Rows from block 4 of a small model that predicts nearness at each pixel, named by matrix and row number. Rows with one number belong to one neuron. Each number is 50 + 15 x the weight over its row's rms, rounded and kept within 0 to 99. All counts start at 0.
After each neuron's rows are labels from the 100 images, of 14976, where the neuron reaches its highest value: "top examples" is what is common among them. Only what is clearly more common there than usual is listed. The data: small renderings of single solids in any pose.
# fc1: MLP up (model.blocks.4.mlp.fc1.weight, 256x128), inputs 0-127
# fc2: MLP down (model.blocks.4.mlp.fc2.weight, 128x256, transposed), outputs 0-127

fc1.116:57 24 49 77 51 38 35 47 62 50 38 73 50 53 46 58 59 61 49 32 43 53 40 66 26 24 38 51 38 65 31 51 18 45 51 49 56 58 42 61 70 42 64 38 55 64 36 14 38 46 55 42 54 63 42 52 34 58 96 36 51 48 56 48 50 46 56 59 55 30 45 88 39 67 51 53 47 52 56 47 47 27 47 32 61 27 53 44 44 35 75 54 56 45 66 67 39 03 20 56 62 09 60 52 48 58 13 70 60 59 26 47 60 61 51 54 49 61 45 74 38 75 78 51 51 53 48 41
fc2.116:27 66 60 50 69 71 72 59 51 45 33 62 62 71 62 65 37 25 40 58 62 35 55 59 61 71 74 24 52 87 68 62 58 69 30 67 74 60 81 48 61 59 55 49 30 58 52 21 17 47 58 21 65 59 55 58 69 55 67 54 55 70 70 54 71 51 60 19 49 56 59 35 51 40 47 64 41 57 86 47 71 64 48 59 53 56 60 39 43 34 56 51 73 48 50 56 45 70 53 42 52 76 59 76 65 56 59 62 59 28 62 25 38 59 58 65 27 35 50 47 50 44 53 64 64 54 64 75
top examples: purple; green

fc1.191:33 52 52 34 60 49 41 24 76 52 63 71 56 39 58 14 17 26 47 65 68 51 62 37 46 61 69 55 60 41 64 07 63 44 31 49 49 50 62 54 68 50 81 62 43 39 78 72 35 41 58 68 48 44 56 41 64 48 45 54 51 31 55 53 49 32 47 34 33 38 52 58 63 57 44 42 16 65 52 53 51 63 63 62 49 34 44 51 52 58 68 48 48 47 37 52 55 29 39 23 32 42 89 37 74 46 33 58 71 24 54 43 43 83 52 45 46 65 79 24 44 80 39 50 42 46 55 70
fc2.191:57 43 60 59 77 67 34 78 12 37 59 89 64 49 55 48 38 62 32 42 54 44 25 50 67 36 52 52 50 47 15 72 59 61 58 54 36 60 51 28 58 61 61 49 67 42 33 55 54 38 49 84 59 50 68 43 40 46 76 65 45 68 62 56 63 48 63 59 45 61 55 39 42 18 83 57 47 34 55 71 57 46 38 46 51 52 63 56 35 58 53 47 57 67 47 59 23 99 76 44 47 76 37 44 38 61 70 63 66 66 32 68 49 48 46 64 55 43 73 34 51 43 55 70 62 41 60 70
top examples: orange; blue

fc1.139:27 53 53 23 60 51 46 40 57 53 57 49 76 37 57 15 26 41 41 62 50 50 74 41 74 58 50 48 80 66 47 46 81 45 55 47 36 44 62 57 51 51 85 49 39 27 58 83 51 54 64 62 51 49 55 46 83 58 55 59 66 41 52 59 45 61 35 43 53 48 42 66 76 64 47 40 46 65 38 61 50 48 67 85 39 41 51 63 47 68 68 50 48 36 32 41 55 36 70 10 22 56 60 66 70 66 38 47 48 27 46 37 54 61 43 40 42 85 88 15 54 65 58 46 42 46 48 66
fc2.139:76 71 53 57 62 45 20 47 14 46 53 41 25 35 27 44 53 54 39 63 51 40 49 57 54 59 15 69 39 69 58 62 43 56 53 51 80 45 45 40 40 63 59 37 74 39 75 41 55 77 53 59 60 50 65 68 60 46 74 73 45 48 46 53 50 62 52 53 41 54 58 51 51 03 82 52 42 57 21 55 41 52 01 57 51 54 59 48 47 89 64 38 57 68 43 58 40 87 65 51 38 52 42 64 24 39 53 63 64 55 49 60 43 61 42 49 68 25 44 40 73 43 49 52 61 56 52 47
top examples: red; orange

fc1.4:40 86 48 25 61 52 52 34 55 49 65 66 47 44 58 18 40 30 46 63 63 62 83 36 62 80 61 54 69 47 53 33 90 42 34 45 52 49 62 64 59 50 81 48 38 20 78 92 55 51 53 50 54 34 54 33 51 58 53 54 53 44 47 50 46 47 49 40 48 55 53 70 65 49 44 48 38 55 47 47 57 57 70 62 44 27 33 50 41 51 55 54 50 27 32 34 55 58 75 45 26 41 68 55 82 56 32 43 68 29 57 43 48 66 41 49 41 53 88 14 40 51 25 56 27 41 57 75
fc2.4:53 47 72 56 59 70 46 70 34 40 45 77 50 63 42 46 44 78 27 29 63 46 32 35 53 30 23 51 38 47 33 63 58 55 67 53 32 43 56 60 53 62 38 55 65 21 52 66 56 44 39 76 60 30 39 18 60 38 59 49 38 51 71 38 82 27 58 66 35 49 45 27 45 32 93 56 36 35 47 71 44 46 33 40 47 48 54 68 20 81 50 51 56 37 59 37 38 83 50 41 43 61 59 55 27 46 44 45 59 63 36 72 76 74 57 56 52 46 69 32 44 35 64 70 63 29 50 59
top examples: blue; yellow

fc1.124:54 44 43 58 51 51 67 73 58 59 57 20 45 53 52 88 76 56 46 52 49 55 16 47 55 54 58 57 38 43 48 83 40 42 57 46 68 48 47 57 29 33 02 49 42 62 55 34 66 62 50 50 51 47 49 41 52 39 32 49 57 58 53 43 49 62 54 57 57 43 53 22 57 53 29 50 60 37 33 50 57 56 54 29 47 65 44 34 60 31 25 52 44 52 44 48 51 97 66 71 66 77 17 42 37 44 93 39 28 76 45 50 48 44 47 50 46 39 16 68 75 17 45 56 61 50 44 33
fc2.124:77 55 60 62 51 57 39 52 12 68 62 45 58 54 61 73 73 46 34 70 51 67 70 63 62 74 49 70 62 53 63 54 64 66 58 60 63 56 50 18 63 70 68 69 72 76 56 41 81 69 68 60 62 71 56 70 66 50 44 45 74 46 49 59 56 66 70 68 66 77 64 74 49 21 72 59 62 74 51 52 58 71 39 72 50 64 55 51 71 61 63 59 60 49 36 69 52 43 64 62 74 54 60 53 62 62 60 59 56 76 67 68 39 32 52 58 60 40 43 76 58 63 45 60 61 68 68 49
top examples: orange; red

fc1.70:50 63 51 49 65 36 34 27 74 54 60 39 59 49 59 48 11 34 35 47 37 57 39 50 42 37 74 53 32 58 74 34 36 53 25 57 99 45 49 52 63 37 34 65 67 43 65 30 54 66 59 51 71 37 21 30 68 68 54 46 50 36 38 49 61 48 38 36 60 30 53 46 46 17 19 51 28 52 44 42 48 53 57 64 51 40 42 44 59 42 37 47 26 67 67 81 58 41 35 34 44 71 48 60 53 24 60 50 31 52 35 36 33 58 37 49 54 72 41 67 49 73 78 48 67 42 20 53
fc2.70:56 39 50 47 48 45 59 52 43 54 50 49 43 37 34 50 42 86 50 43 41 45 50 47 44 15 59 51 42 52 40 10 57 38 97 57 31 49 57 60 33 38 25 48 58 56 80 44 42 47 39 61 51 52 42 40 37 33 69 53 79 38 44 56 38 38 35 75 32 62 42 52 34 75 48 74 44 34 36 82 44 49 51 55 64 42 51 83 61 56 70 51 42 56 40 34 50 48 35 53 77 33 58 66 48 38 26 26 44 59 44 65 42 60 39 87 51 87 50 51 48 54 47 14 36 34 24 37
top examples: yellow; purple; blue

fc1.188:49 60 49 70 55 36 47 41 83 45 77 37 82 45 62 48 40 44 29 63 34 38 47 57 31 12 69 41 35 89 67 56 22 49 40 42 54 29 46 31 45 68 31 49 57 56 75 28 43 67 62 78 47 57 43 55 69 72 57 48 63 44 62 44 47 55 41 39 42 46 49 48 68 43 13 45 09 49 46 70 52 64 48 51 44 42 41 50 54 46 64 55 56 61 50 59 47 38 48 44 50 56 62 45 50 17 49 56 40 29 57 30 44 70 70 44 63 74 36 60 59 71 98 43 69 58 35 58
fc2.188:50 41 47 47 60 63 47 59 20 40 54 75 46 46 42 39 28 55 57 34 42 40 25 36 59 43 77 31 45 75 16 54 47 40 64 55 50 50 60 65 58 40 31 49 54 37 24 26 42 55 41 81 53 32 62 37 41 47 96 72 33 42 65 52 61 42 46 51 47 51 52 28 49 28 74 62 79 16 66 57 50 33 63 31 58 43 62 55 38 31 40 30 49 43 45 64 18 76 59 37 43 55 51 48 54 46 42 50 60 39 31 43 54 10 53 60 43 72 79 40 54 55 44 55 53 25 46 75
top examples: green

fc1.170:61 28 57 58 54 33 57 25 77 60 69 66 78 43 57 37 35 30 36 57 58 51 60 62 60 36 49 52 42 80 79 66 34 62 04 46 62 36 46 60 41 61 63 50 48 41 49 52 61 72 58 53 39 43 54 45 77 74 64 58 73 58 54 55 55 66 42 08 76 46 52 63 57 71 07 47 47 54 47 41 53 47 46 57 39 43 53 60 33 40 46 57 54 47 61 53 48 21 37 34 47 29 66 65 34 55 31 54 58 40 68 43 51 68 73 47 64 71 88 64 58 62 80 41 45 61 61 46
fc2.170:61 66 67 36 52 68 44 62 45 42 57 60 39 49 29 29 35 57 49 46 57 51 36 50 31 45 47 23 32 67 34 45 50 81 75 51 72 36 56 50 42 37 54 49 69 39 72 47 36 59 54 46 56 35 47 35 39 50 49 59 54 40 72 50 62 54 55 58 16 48 62 37 38 43 88 59 39 25 53 99 21 33 53 45 66 49 59 75 46 55 62 34 64 56 64 34 42 61 43 45 33 62 52 65 29 08 76 60 71 35 33 36 40 62 62 56 45 61 61 27 72 41 66 57 56 42 37 72
top examples: green; yellow

fc1.173:66 20 46 90 49 37 48 42 63 56 62 32 51 43 61 82 62 59 45 67 66 47 14 50 38 33 38 52 33 48 56 58 09 59 41 47 47 38 53 50 39 44 23 49 46 90 47 34 50 36 57 70 61 53 33 47 62 65 40 49 53 48 45 51 49 58 54 54 44 39 52 22 66 72 28 53 46 34 44 50 54 57 57 29 41 56 63 48 79 24 42 52 43 62 41 58 53 46 14 57 57 59 69 55 25 44 57 63 59 73 67 45 55 57 61 50 55 66 16 90 60 37 42 49 64 66 62 14
fc2.173:97 57 58 51 64 68 45 68 00 54 58 73 72 53 44 58 49 35 42 50 82 71 59 62 56 61 72 60 64 57 42 56 54 54 39 53 75 60 60 15 68 76 60 55 56 77 42 28 61 40 56 54 61 52 68 58 52 50 39 68 53 59 66 58 56 59 67 56 53 50 61 55 55 18 95 54 63 51 64 73 56 51 38 55 66 59 65 62 55 38 60 50 66 64 35 62 36 79 52 53 52 64 51 57 58 52 64 49 69 73 54 55 44 29 52 49 47 48 52 65 57 74 78 62 63 50 54 69
top examples: orange

fc1.97:50 68 27 72 56 40 61 43 62 36 92 41 69 60 58 46 45 28 12 75 54 35 43 31 22 41 51 32 29 71 50 53 26 47 36 23 50 19 39 44 48 57 46 54 48 62 67 36 33 50 59 57 60 35 34 54 80 62 43 61 46 24 34 29 54 41 39 49 51 43 42 48 83 68 31 44 46 62 59 39 72 72 55 43 45 35 46 38 49 35 68 67 32 31 38 43 50 34 50 65 18 52 79 51 45 57 30 70 50 40 55 14 42 52 62 44 64 69 44 53 53 52 67 64 49 67 44 40
fc2.97:55 53 35 42 31 36 34 30 31 48 47 32 32 33 38 36 56 28 76 39 36 47 47 40 36 49 14 63 40 55 54 33 37 33 49 33 47 36 29 58 37 35 41 51 64 38 44 27 59 56 38 69 39 44 36 45 41 30 57 83 51 39 31 38 30 44 36 68 37 48 36 53 79 13 31 33 84 50 35 45 32 49 24 43 26 39 42 37 48 56 38 19 34 70 16 30 55 45 37 48 42 35 35 32 32 41 51 33 39 63 49 56 64 28 36 34 57 32 33 55 45 45 32 37 44 48 40 34
top examples: orange; red

fc1.166:39 46 52 41 54 43 70 61 48 56 54 29 50 47 48 41 72 63 51 56 64 50 63 34 64 64 40 56 71 40 61 76 81 51 58 48 37 46 53 65 26 43 26 53 44 34 50 88 82 68 55 57 40 38 67 46 66 54 21 60 49 65 51 52 44 72 31 49 55 56 49 31 71 59 35 47 73 51 31 46 54 39 61 64 39 67 43 39 56 40 33 50 47 56 32 46 54 99 90 49 22 80 27 68 50 48 80 38 44 61 65 53 62 33 35 44 39 52 58 35 59 09 34 52 45 56 55 43
fc2.166:67 85 88 61 60 70 54 70 40 41 51 25 48 56 44 36 60 60 42 35 45 49 36 47 58 54 07 53 42 61 50 56 46 64 84 59 71 65 63 36 52 53 43 37 60 36 70 39 57 53 37 49 53 27 65 45 45 61 36 57 48 45 62 69 78 44 55 61 50 30 43 38 57 35 92 58 62 40 32 72 43 43 39 44 57 48 75 56 28 82 47 44 58 46 56 44 28 30 55 63 35 56 45 84 48 56 48 55 69 58 25 46 52 63 61 74 72 83 47 25 57 60 58 75 64 58 38 59
top examples: red

fc1.12:44 65 22 66 55 52 59 47 63 38 90 54 47 58 59 66 50 20 18 64 65 35 35 31 14 56 57 34 18 57 44 44 24 44 31 26 60 23 48 40 60 50 44 61 47 66 65 28 34 47 50 44 59 25 22 52 72 55 45 60 55 30 38 30 59 29 57 54 47 37 48 55 80 55 41 45 41 69 66 31 72 67 54 30 50 32 38 32 51 27 54 69 28 29 34 43 47 39 46 69 31 43 67 43 53 57 29 75 56 51 44 21 39 52 66 49 61 57 36 61 46 53 54 70 52 55 46 35
fc2.12:57 52 36 39 34 29 35 32 24 51 51 28 35 36 39 41 54 45 74 41 46 42 47 46 32 50 13 58 42 49 66 34 38 39 45 35 42 41 35 49 35 38 41 50 55 39 38 39 53 57 42 47 44 43 30 52 47 33 37 78 44 44 39 42 32 46 39 62 35 50 43 48 75 16 30 36 90 51 36 46 31 52 17 47 19 51 35 51 51 52 45 14 40 86 11 34 74 38 29 42 42 34 38 36 39 36 49 40 38 70 56 55 57 33 34 35 65 32 21 55 44 62 48 33 39 47 37 35
top examples: red

fc1.125:58 89 52 45 57 37 52 47 63 38 70 70 72 43 60 33 44 19 51 54 52 66 83 56 38 57 55 69 58 87 69 48 55 63 19 49 53 45 57 55 34 62 60 58 58 34 78 51 73 62 63 58 51 19 42 28 44 77 53 61 94 74 37 51 51 46 60 29 45 67 51 64 69 44 34 50 39 67 62 49 55 50 65 61 54 23 20 53 51 33 39 49 52 36 42 61 37 58 74 43 26 38 47 57 76 34 38 47 66 35 63 63 64 61 66 47 54 54 75 47 43 64 61 48 42 41 44 77
fc2.125:64 42 73 45 58 60 49 62 37 31 41 68 46 54 37 23 54 76 56 39 33 49 33 33 41 43 34 37 47 53 43 50 45 55 80 49 46 65 61 57 43 59 25 39 72 47 53 49 58 70 28 85 48 28 47 37 41 34 70 56 39 23 72 34 65 46 31 79 23 42 39 36 36 33 79 66 42 25 52 85 35 39 52 24 52 64 59 79 29 75 54 43 53 45 59 39 49 65 41 55 41 46 41 65 23 33 50 38 83 60 25 55 51 60 62 75 65 69 58 56 61 41 54 63 58 50 36 54
top examples: yellow; blue

fc1.242:38 86 47 38 57 47 39 28 67 37 66 65 50 44 68 36 36 28 51 57 40 58 70 40 38 63 75 60 59 67 63 25 73 39 26 50 79 47 53 42 56 51 61 57 49 40 99 57 57 48 62 60 59 28 43 27 38 68 56 54 59 51 29 50 48 37 52 35 37 38 51 61 62 21 29 46 19 61 53 39 53 55 69 50 63 16 29 37 48 20 55 51 32 38 50 64 47 52 74 47 44 46 66 48 94 20 31 50 65 39 51 49 53 60 44 45 51 63 46 23 44 68 48 52 44 34 44 69
fc2.242:49 56 81 64 48 61 50 72 42 45 35 78 76 64 41 36 50 75 45 25 57 57 24 34 43 26 45 48 49 41 33 59 56 39 71 45 20 58 57 64 52 52 29 54 65 32 22 56 68 40 47 82 57 39 39 15 42 38 62 44 35 44 70 52 73 32 47 68 27 64 37 23 35 44 62 58 37 22 59 91 43 51 53 39 30 53 57 85 34 53 48 48 47 45 51 42 53 71 32 47 64 50 49 50 50 52 39 39 63 67 28 65 63 56 69 56 55 76 63 39 47 51 61 67 45 23 50 62
top examples: yellow; blue; orange

fc1.71:52 42 49 60 54 44 50 72 67 51 61 28 64 41 58 72 65 47 42 46 38 53 31 53 37 24 57 55 41 81 45 83 25 42 58 47 63 44 56 56 36 32 07 54 53 58 58 25 58 76 62 51 44 46 38 39 74 62 59 61 72 69 46 52 48 70 40 56 44 50 48 46 74 44 08 44 47 56 30 56 51 56 66 39 40 51 42 31 74 31 44 49 40 62 31 55 45 72 63 47 55 71 25 53 57 30 81 46 25 74 36 43 58 38 50 44 46 64 21 74 69 44 87 53 61 49 25 38
fc2.71:65 63 59 61 44 53 43 52 27 48 65 25 43 44 44 75 69 62 37 54 27 56 49 46 61 64 21 61 52 71 53 43 50 48 71 40 73 42 44 45 55 69 38 52 53 46 40 04 84 64 51 69 45 47 55 49 44 37 51 56 41 26 39 52 55 52 50 73 57 63 50 49 43 15 70 36 80 57 25 50 37 63 37 65 37 59 60 68 41 65 60 36 39 59 47 57 50 33 81 54 58 36 78 47 58 52 35 43 71 93 42 41 49 50 63 44 58 58 17 56 40 96 31 50 48 60 57 33
top examples: orange

fc1.223:57 25 52 66 54 35 54 56 52 66 52 41 76 47 43 41 62 67 40 49 34 55 63 55 80 26 25 59 59 77 62 92 55 60 53 49 24 49 49 62 36 65 56 51 36 33 34 60 78 78 61 68 37 52 75 49 70 65 43 55 56 70 68 51 50 80 34 35 73 73 46 54 64 75 36 46 64 36 40 60 45 31 44 86 35 61 68 55 50 57 38 46 71 52 45 34 44 47 59 27 33 47 30 84 28 56 52 33 41 48 66 60 66 39 53 46 57 66 71 54 62 30 81 47 42 55 48 46
fc2.223:63 81 48 62 52 41 43 57 49 47 63 22 26 40 31 25 57 31 60 56 45 45 44 55 48 62 11 53 52 80 51 55 44 75 67 31 90 48 40 45 30 32 61 47 82 58 80 46 43 76 39 34 49 42 67 61 31 42 46 61 52 29 57 58 38 67 30 51 56 38 47 56 43 27 70 51 53 57 28 57 26 34 41 43 73 42 70 70 56 64 58 36 59 56 54 61 37 41 50 73 35 53 38 65 30 31 61 44 56 17 55 30 39 48 45 56 55 54 59 48 94 49 56 30 60 69 36 59
top examples: red

fc1.189:52 49 47 59 54 47 70 65 53 62 52 22 42 48 53 81 75 59 49 58 67 55 20 44 56 64 50 57 54 29 54 76 50 47 61 46 55 47 53 56 29 30 11 48 36 66 53 59 69 54 51 61 52 50 54 41 54 36 21 47 44 52 53 45 44 61 52 60 56 38 52 12 64 62 39 50 63 41 31 49 57 56 54 30 39 72 50 35 63 31 22 50 47 57 37 46 57 99 62 71 51 83 30 52 34 47 89 38 44 72 57 47 52 49 41 49 46 42 23 60 70 06 22 52 57 55 54 30
fc2.189:79 64 74 56 58 68 50 65 14 59 47 40 55 72 72 71 61 46 28 63 57 70 65 55 68 71 38 64 49 60 57 61 55 66 60 73 68 68 62 13 66 73 57 48 67 67 53 34 72 64 54 55 59 58 56 52 66 58 31 60 66 50 61 68 80 55 72 55 49 66 54 51 64 17 82 62 69 66 56 61 58 66 39 70 54 62 68 51 46 75 57 66 72 51 36 61 40 35 69 54 57 56 64 73 59 62 54 61 68 72 50 61 39 40 61 53 57 47 41 54 45 66 57 83 65 67 66 60
top examples: blue; yellow; orange

fc1.151:25 67 42 14 49 57 70 77 56 54 52 34 48 58 43 53 55 47 43 43 41 61 54 49 76 71 62 56 54 49 44 77 93 45 65 47 62 57 49 67 35 44 34 47 34 14 63 65 74 71 42 36 47 45 70 40 51 29 44 52 60 59 56 42 55 55 47 56 65 51 57 61 58 56 40 51 55 50 36 51 54 44 56 65 46 50 30 44 31 52 36 49 53 37 43 39 59 99 99 58 43 67 12 51 68 55 78 32 21 54 37 50 49 49 29 49 47 44 61 19 66 33 50 63 48 41 35 69
fc2.151:60 62 62 67 57 62 45 57 24 67 65 54 66 51 61 71 66 46 40 68 59 62 68 70 68 60 42 68 65 50 50 64 69 61 59 64 63 60 52 36 66 58 66 67 58 64 71 68 74 68 68 60 66 72 64 70 68 64 42 34 69 53 54 61 59 66 72 55 72 75 68 69 33 33 67 62 54 74 53 49 67 70 34 71 63 65 60 47 68 68 68 58 62 31 48 65 42 29 73 63 71 60 72 62 49 67 65 66 62 75 76 70 33 43 59 61 66 58 54 69 58 72 60 61 63 66 69 57
top examples: red; green

fc1.219:52 40 46 64 62 45 57 65 53 58 66 21 70 43 61 84 55 46 31 49 27 34 22 57 50 21 52 41 35 81 35 82 15 48 57 43 60 34 52 56 41 57 17 41 36 68 49 13 49 63 61 55 59 60 33 44 71 66 63 53 71 52 50 48 46 61 32 62 54 56 47 53 78 60 24 49 51 51 42 60 56 52 66 40 44 48 47 43 67 47 56 55 30 49 34 59 54 49 56 46 55 67 33 60 41 48 58 62 14 69 30 19 60 52 46 51 51 71 28 75 73 50 92 49 67 56 34 34
fc2.219:63 38 58 52 58 65 41 36 11 57 43 08 38 53 47 71 53 47 54 65 69 51 79 65 43 65 40 79 50 60 60 34 62 57 30 53 84 47 45 39 65 42 57 54 65 53 57 24 55 71 68 51 64 64 38 70 68 71 60 73 56 52 43 47 71 64 60 56 54 49 69 52 55 22 78 53 76 73 42 38 50 60 23 72 63 61 26 47 49 53 75 34 59 56 26 46 33 54 57 46 54 53 75 58 63 41 35 64 58 77 64 60 41 16 37 44 46 45 30 54 47 76 59 44 47 65 63 46
top examples: yellow; orange; blue

fc1.33:36 51 41 70 51 47 53 28 69 54 67 53 28 39 66 38 44 40 25 64 86 49 34 31 56 73 51 53 56 25 61 16 48 52 30 49 59 36 63 51 49 27 64 51 42 66 68 87 60 27 51 71 69 32 66 45 60 42 25 51 54 32 37 49 49 48 68 35 39 18 52 28 67 57 45 54 31 41 48 34 57 58 55 51 53 47 59 54 67 19 39 51 39 44 38 71 67 57 17 47 39 58 83 43 50 51 59 57 76 50 68 47 37 61 54 55 53 73 49 43 54 49 00 53 58 56 59 35
fc2.33:70 44 67 40 58 74 58 69 37 32 35 80 66 60 44 51 32 64 38 30 81 45 25 56 51 28 69 32 35 40 26 54 49 46 31 53 25 63 62 35 57 74 38 47 42 57 34 63 38 10 48 58 56 29 55 17 45 43 31 55 41 65 72 52 74 32 47 40 37 41 38 33 49 60 78 54 49 25 64 76 60 41 44 36 56 41 51 48 31 42 39 57 64 59 54 20 38 73 36 44 47 64 40 56 59 56 49 46 52 58 41 61 55 75 54 51 51 66 75 35 51 58 78 75 52 19 51 65
top examples: yellow

fc1.165:52 23 47 73 51 43 35 48 72 47 45 68 51 49 54 67 56 54 43 31 41 51 28 69 26 17 48 49 32 70 41 54 12 50 43 51 72 49 46 53 63 35 55 43 57 72 43 08 45 43 54 44 58 57 41 47 40 48 90 41 59 45 54 48 52 44 55 55 52 23 51 85 47 66 45 48 34 43 60 48 49 37 48 26 64 27 53 37 50 25 69 52 55 48 58 72 42 14 21 62 63 20 58 41 48 51 30 69 55 58 32 43 58 64 56 49 57 67 38 76 47 84 86 51 65 56 40 37
fc2.165:32 65 59 50 59 67 75 54 38 47 48 70 65 70 57 70 39 24 51 56 60 39 47 52 55 73 85 25 44 98 54 56 58 49 42 62 64 58 84 52 62 73 43 54 28 62 33 10 16 42 54 14 59 49 59 45 60 42 69 55 58 65 72 55 65 45 61 19 45 62 52 33 46 28 46 66 58 48 88 50 67 61 50 59 51 57 58 42 44 38 48 48 63 60 50 47 41 74 51 44 61 66 62 69 69 64 55 54 56 39 54 14 41 48 61 56 29 37 47 47 36 55 45 64 53 39 55 72
top examples: purple; green

fc1.41:39 59 61 30 64 51 42 51 53 59 64 31 70 27 76 42 45 37 29 46 34 36 41 48 77 34 53 42 72 71 41 71 69 45 58 44 57 33 67 56 42 47 47 53 36 53 46 70 52 69 71 63 55 53 60 33 75 47 41 51 67 40 57 64 34 79 32 42 73 52 33 50 99 49 31 44 57 36 37 59 51 63 72 61 30 59 68 48 63 58 50 52 37 49 15 52 61 55 69 23 34 73 38 71 49 44 72 34 15 42 37 23 42 58 33 45 47 78 57 44 70 51 74 38 52 51 32 41
fc2.41:77 43 37 40 32 35 34 30 38 51 44 10 14 30 33 50 58 48 52 57 49 57 63 47 36 70 20 80 42 64 75 26 55 43 40 39 62 36 37 53 40 54 54 39 79 53 58 32 53 75 55 44 47 60 34 67 57 41 52 71 57 31 26 41 42 48 47 53 35 56 51 53 69 32 45 41 65 66 23 29 29 57 09 65 44 49 25 43 58 65 56 41 44 66 25 47 44 63 41 35 47 30 57 47 46 42 35 41 40 64 61 61 50 34 28 25 58 29 24 56 40 55 38 24 33 54 55 33
top examples: red

fc1.5:52 31 49 61 52 38 37 42 63 52 52 63 71 48 52 51 50 49 42 34 29 53 51 65 34 12 40 54 29 87 50 70 34 54 44 47 51 44 48 64 55 52 56 37 57 46 37 17 56 77 58 35 42 53 38 35 62 72 89 50 63 62 55 53 48 64 39 53 62 50 46 95 60 56 16 49 49 56 49 47 50 37 54 59 44 34 48 46 40 38 72 55 51 49 47 55 43 13 48 45 48 26 46 65 45 50 15 60 34 54 30 49 69 42 44 50 57 82 59 67 53 81 99 49 49 55 31 46
fc2.5:59 82 60 65 41 52 32 46 19 59 57 60 32 49 34 52 62 14 46 61 49 65 61 66 57 69 28 54 48 99 41 50 73 48 60 54 92 56 48 56 54 58 54 57 63 51 68 12 40 61 64 43 53 55 64 55 41 42 83 58 61 39 46 58 53 51 58 55 61 62 65 55 36 19 81 52 42 55 39 71 43 60 43 55 68 64 48 72 56 72 65 36 44 45 58 58 28 83 57 73 54 55 62 56 17 42 53 57 53 36 60 16 40 55 63 55 57 31 52 53 58 40 42 48 52 62 59 47
top examples: yellow; blue

fc1.76:56 56 21 64 56 46 37 32 67 19 69 70 60 63 40 31 46 38 16 61 55 55 57 36 29 18 48 50 43 69 52 28 28 50 32 43 53 48 46 39 53 39 67 64 74 67 78 47 44 51 38 70 38 31 49 52 64 56 57 52 61 42 37 35 69 38 68 29 46 41 65 66 60 70 48 45 37 58 58 36 55 53 53 45 56 10 51 36 52 14 56 57 46 36 45 56 31 24 25 44 44 30 79 41 46 46 30 69 83 39 65 34 32 49 85 44 56 64 45 56 41 68 55 76 47 61 52 47
fc2.76:52 58 44 29 52 33 19 38 35 43 53 41 37 47 37 41 48 45 55 42 40 43 37 41 27 45 29 50 53 57 50 44 41 50 37 27 31 28 44 59 48 58 48 37 57 35 45 56 53 53 51 59 55 39 28 48 61 20 58 57 36 51 57 33 44 36 38 62 28 54 47 44 57 17 38 51 53 52 45 49 33 42 13 53 31 42 34 66 52 71 45 58 43 88 25 46 90 93 51 18 42 44 38 36 23 25 39 50 44 49 30 60 71 67 32 48 58 00 53 39 39 31 49 45 31 45 40 49
top examples: red

fc1.3:62 26 50 71 57 38 41 49 63 55 45 69 60 52 47 58 57 62 45 28 38 54 46 67 31 21 27 52 30 69 37 70 26 53 50 49 50 47 44 66 56 45 63 31 57 59 25 12 48 63 54 31 49 59 40 38 48 61 88 47 52 55 57 51 50 59 40 61 63 43 44 95 52 69 38 48 58 54 54 46 48 28 49 47 53 41 54 49 38 40 73 54 51 47 55 57 39 05 36 61 50 20 53 65 41 63 08 65 45 61 26 52 68 47 44 51 53 70 57 75 44 72 99 49 50 56 40 37
fc2.3:43 74 59 63 53 60 64 54 35 58 53 62 41 49 47 69 65 08 42 63 55 53 64 59 67 73 37 42 46 99 71 49 72 47 50 63 85 49 60 55 60 67 49 54 51 65 69 10 24 54 73 14 60 59 66 60 59 52 70 59 71 66 50 62 58 54 71 30 68 50 63 53 45 27 55 56 41 61 58 58 55 72 45 61 66 54 55 52 57 52 60 47 62 46 61 64 32 72 61 65 62 64 59 72 39 51 62 60 48 32 68 08 40 61 56 60 44 21 52 59 48 37 39 58 64 58 61 57
top examples: yellow; purple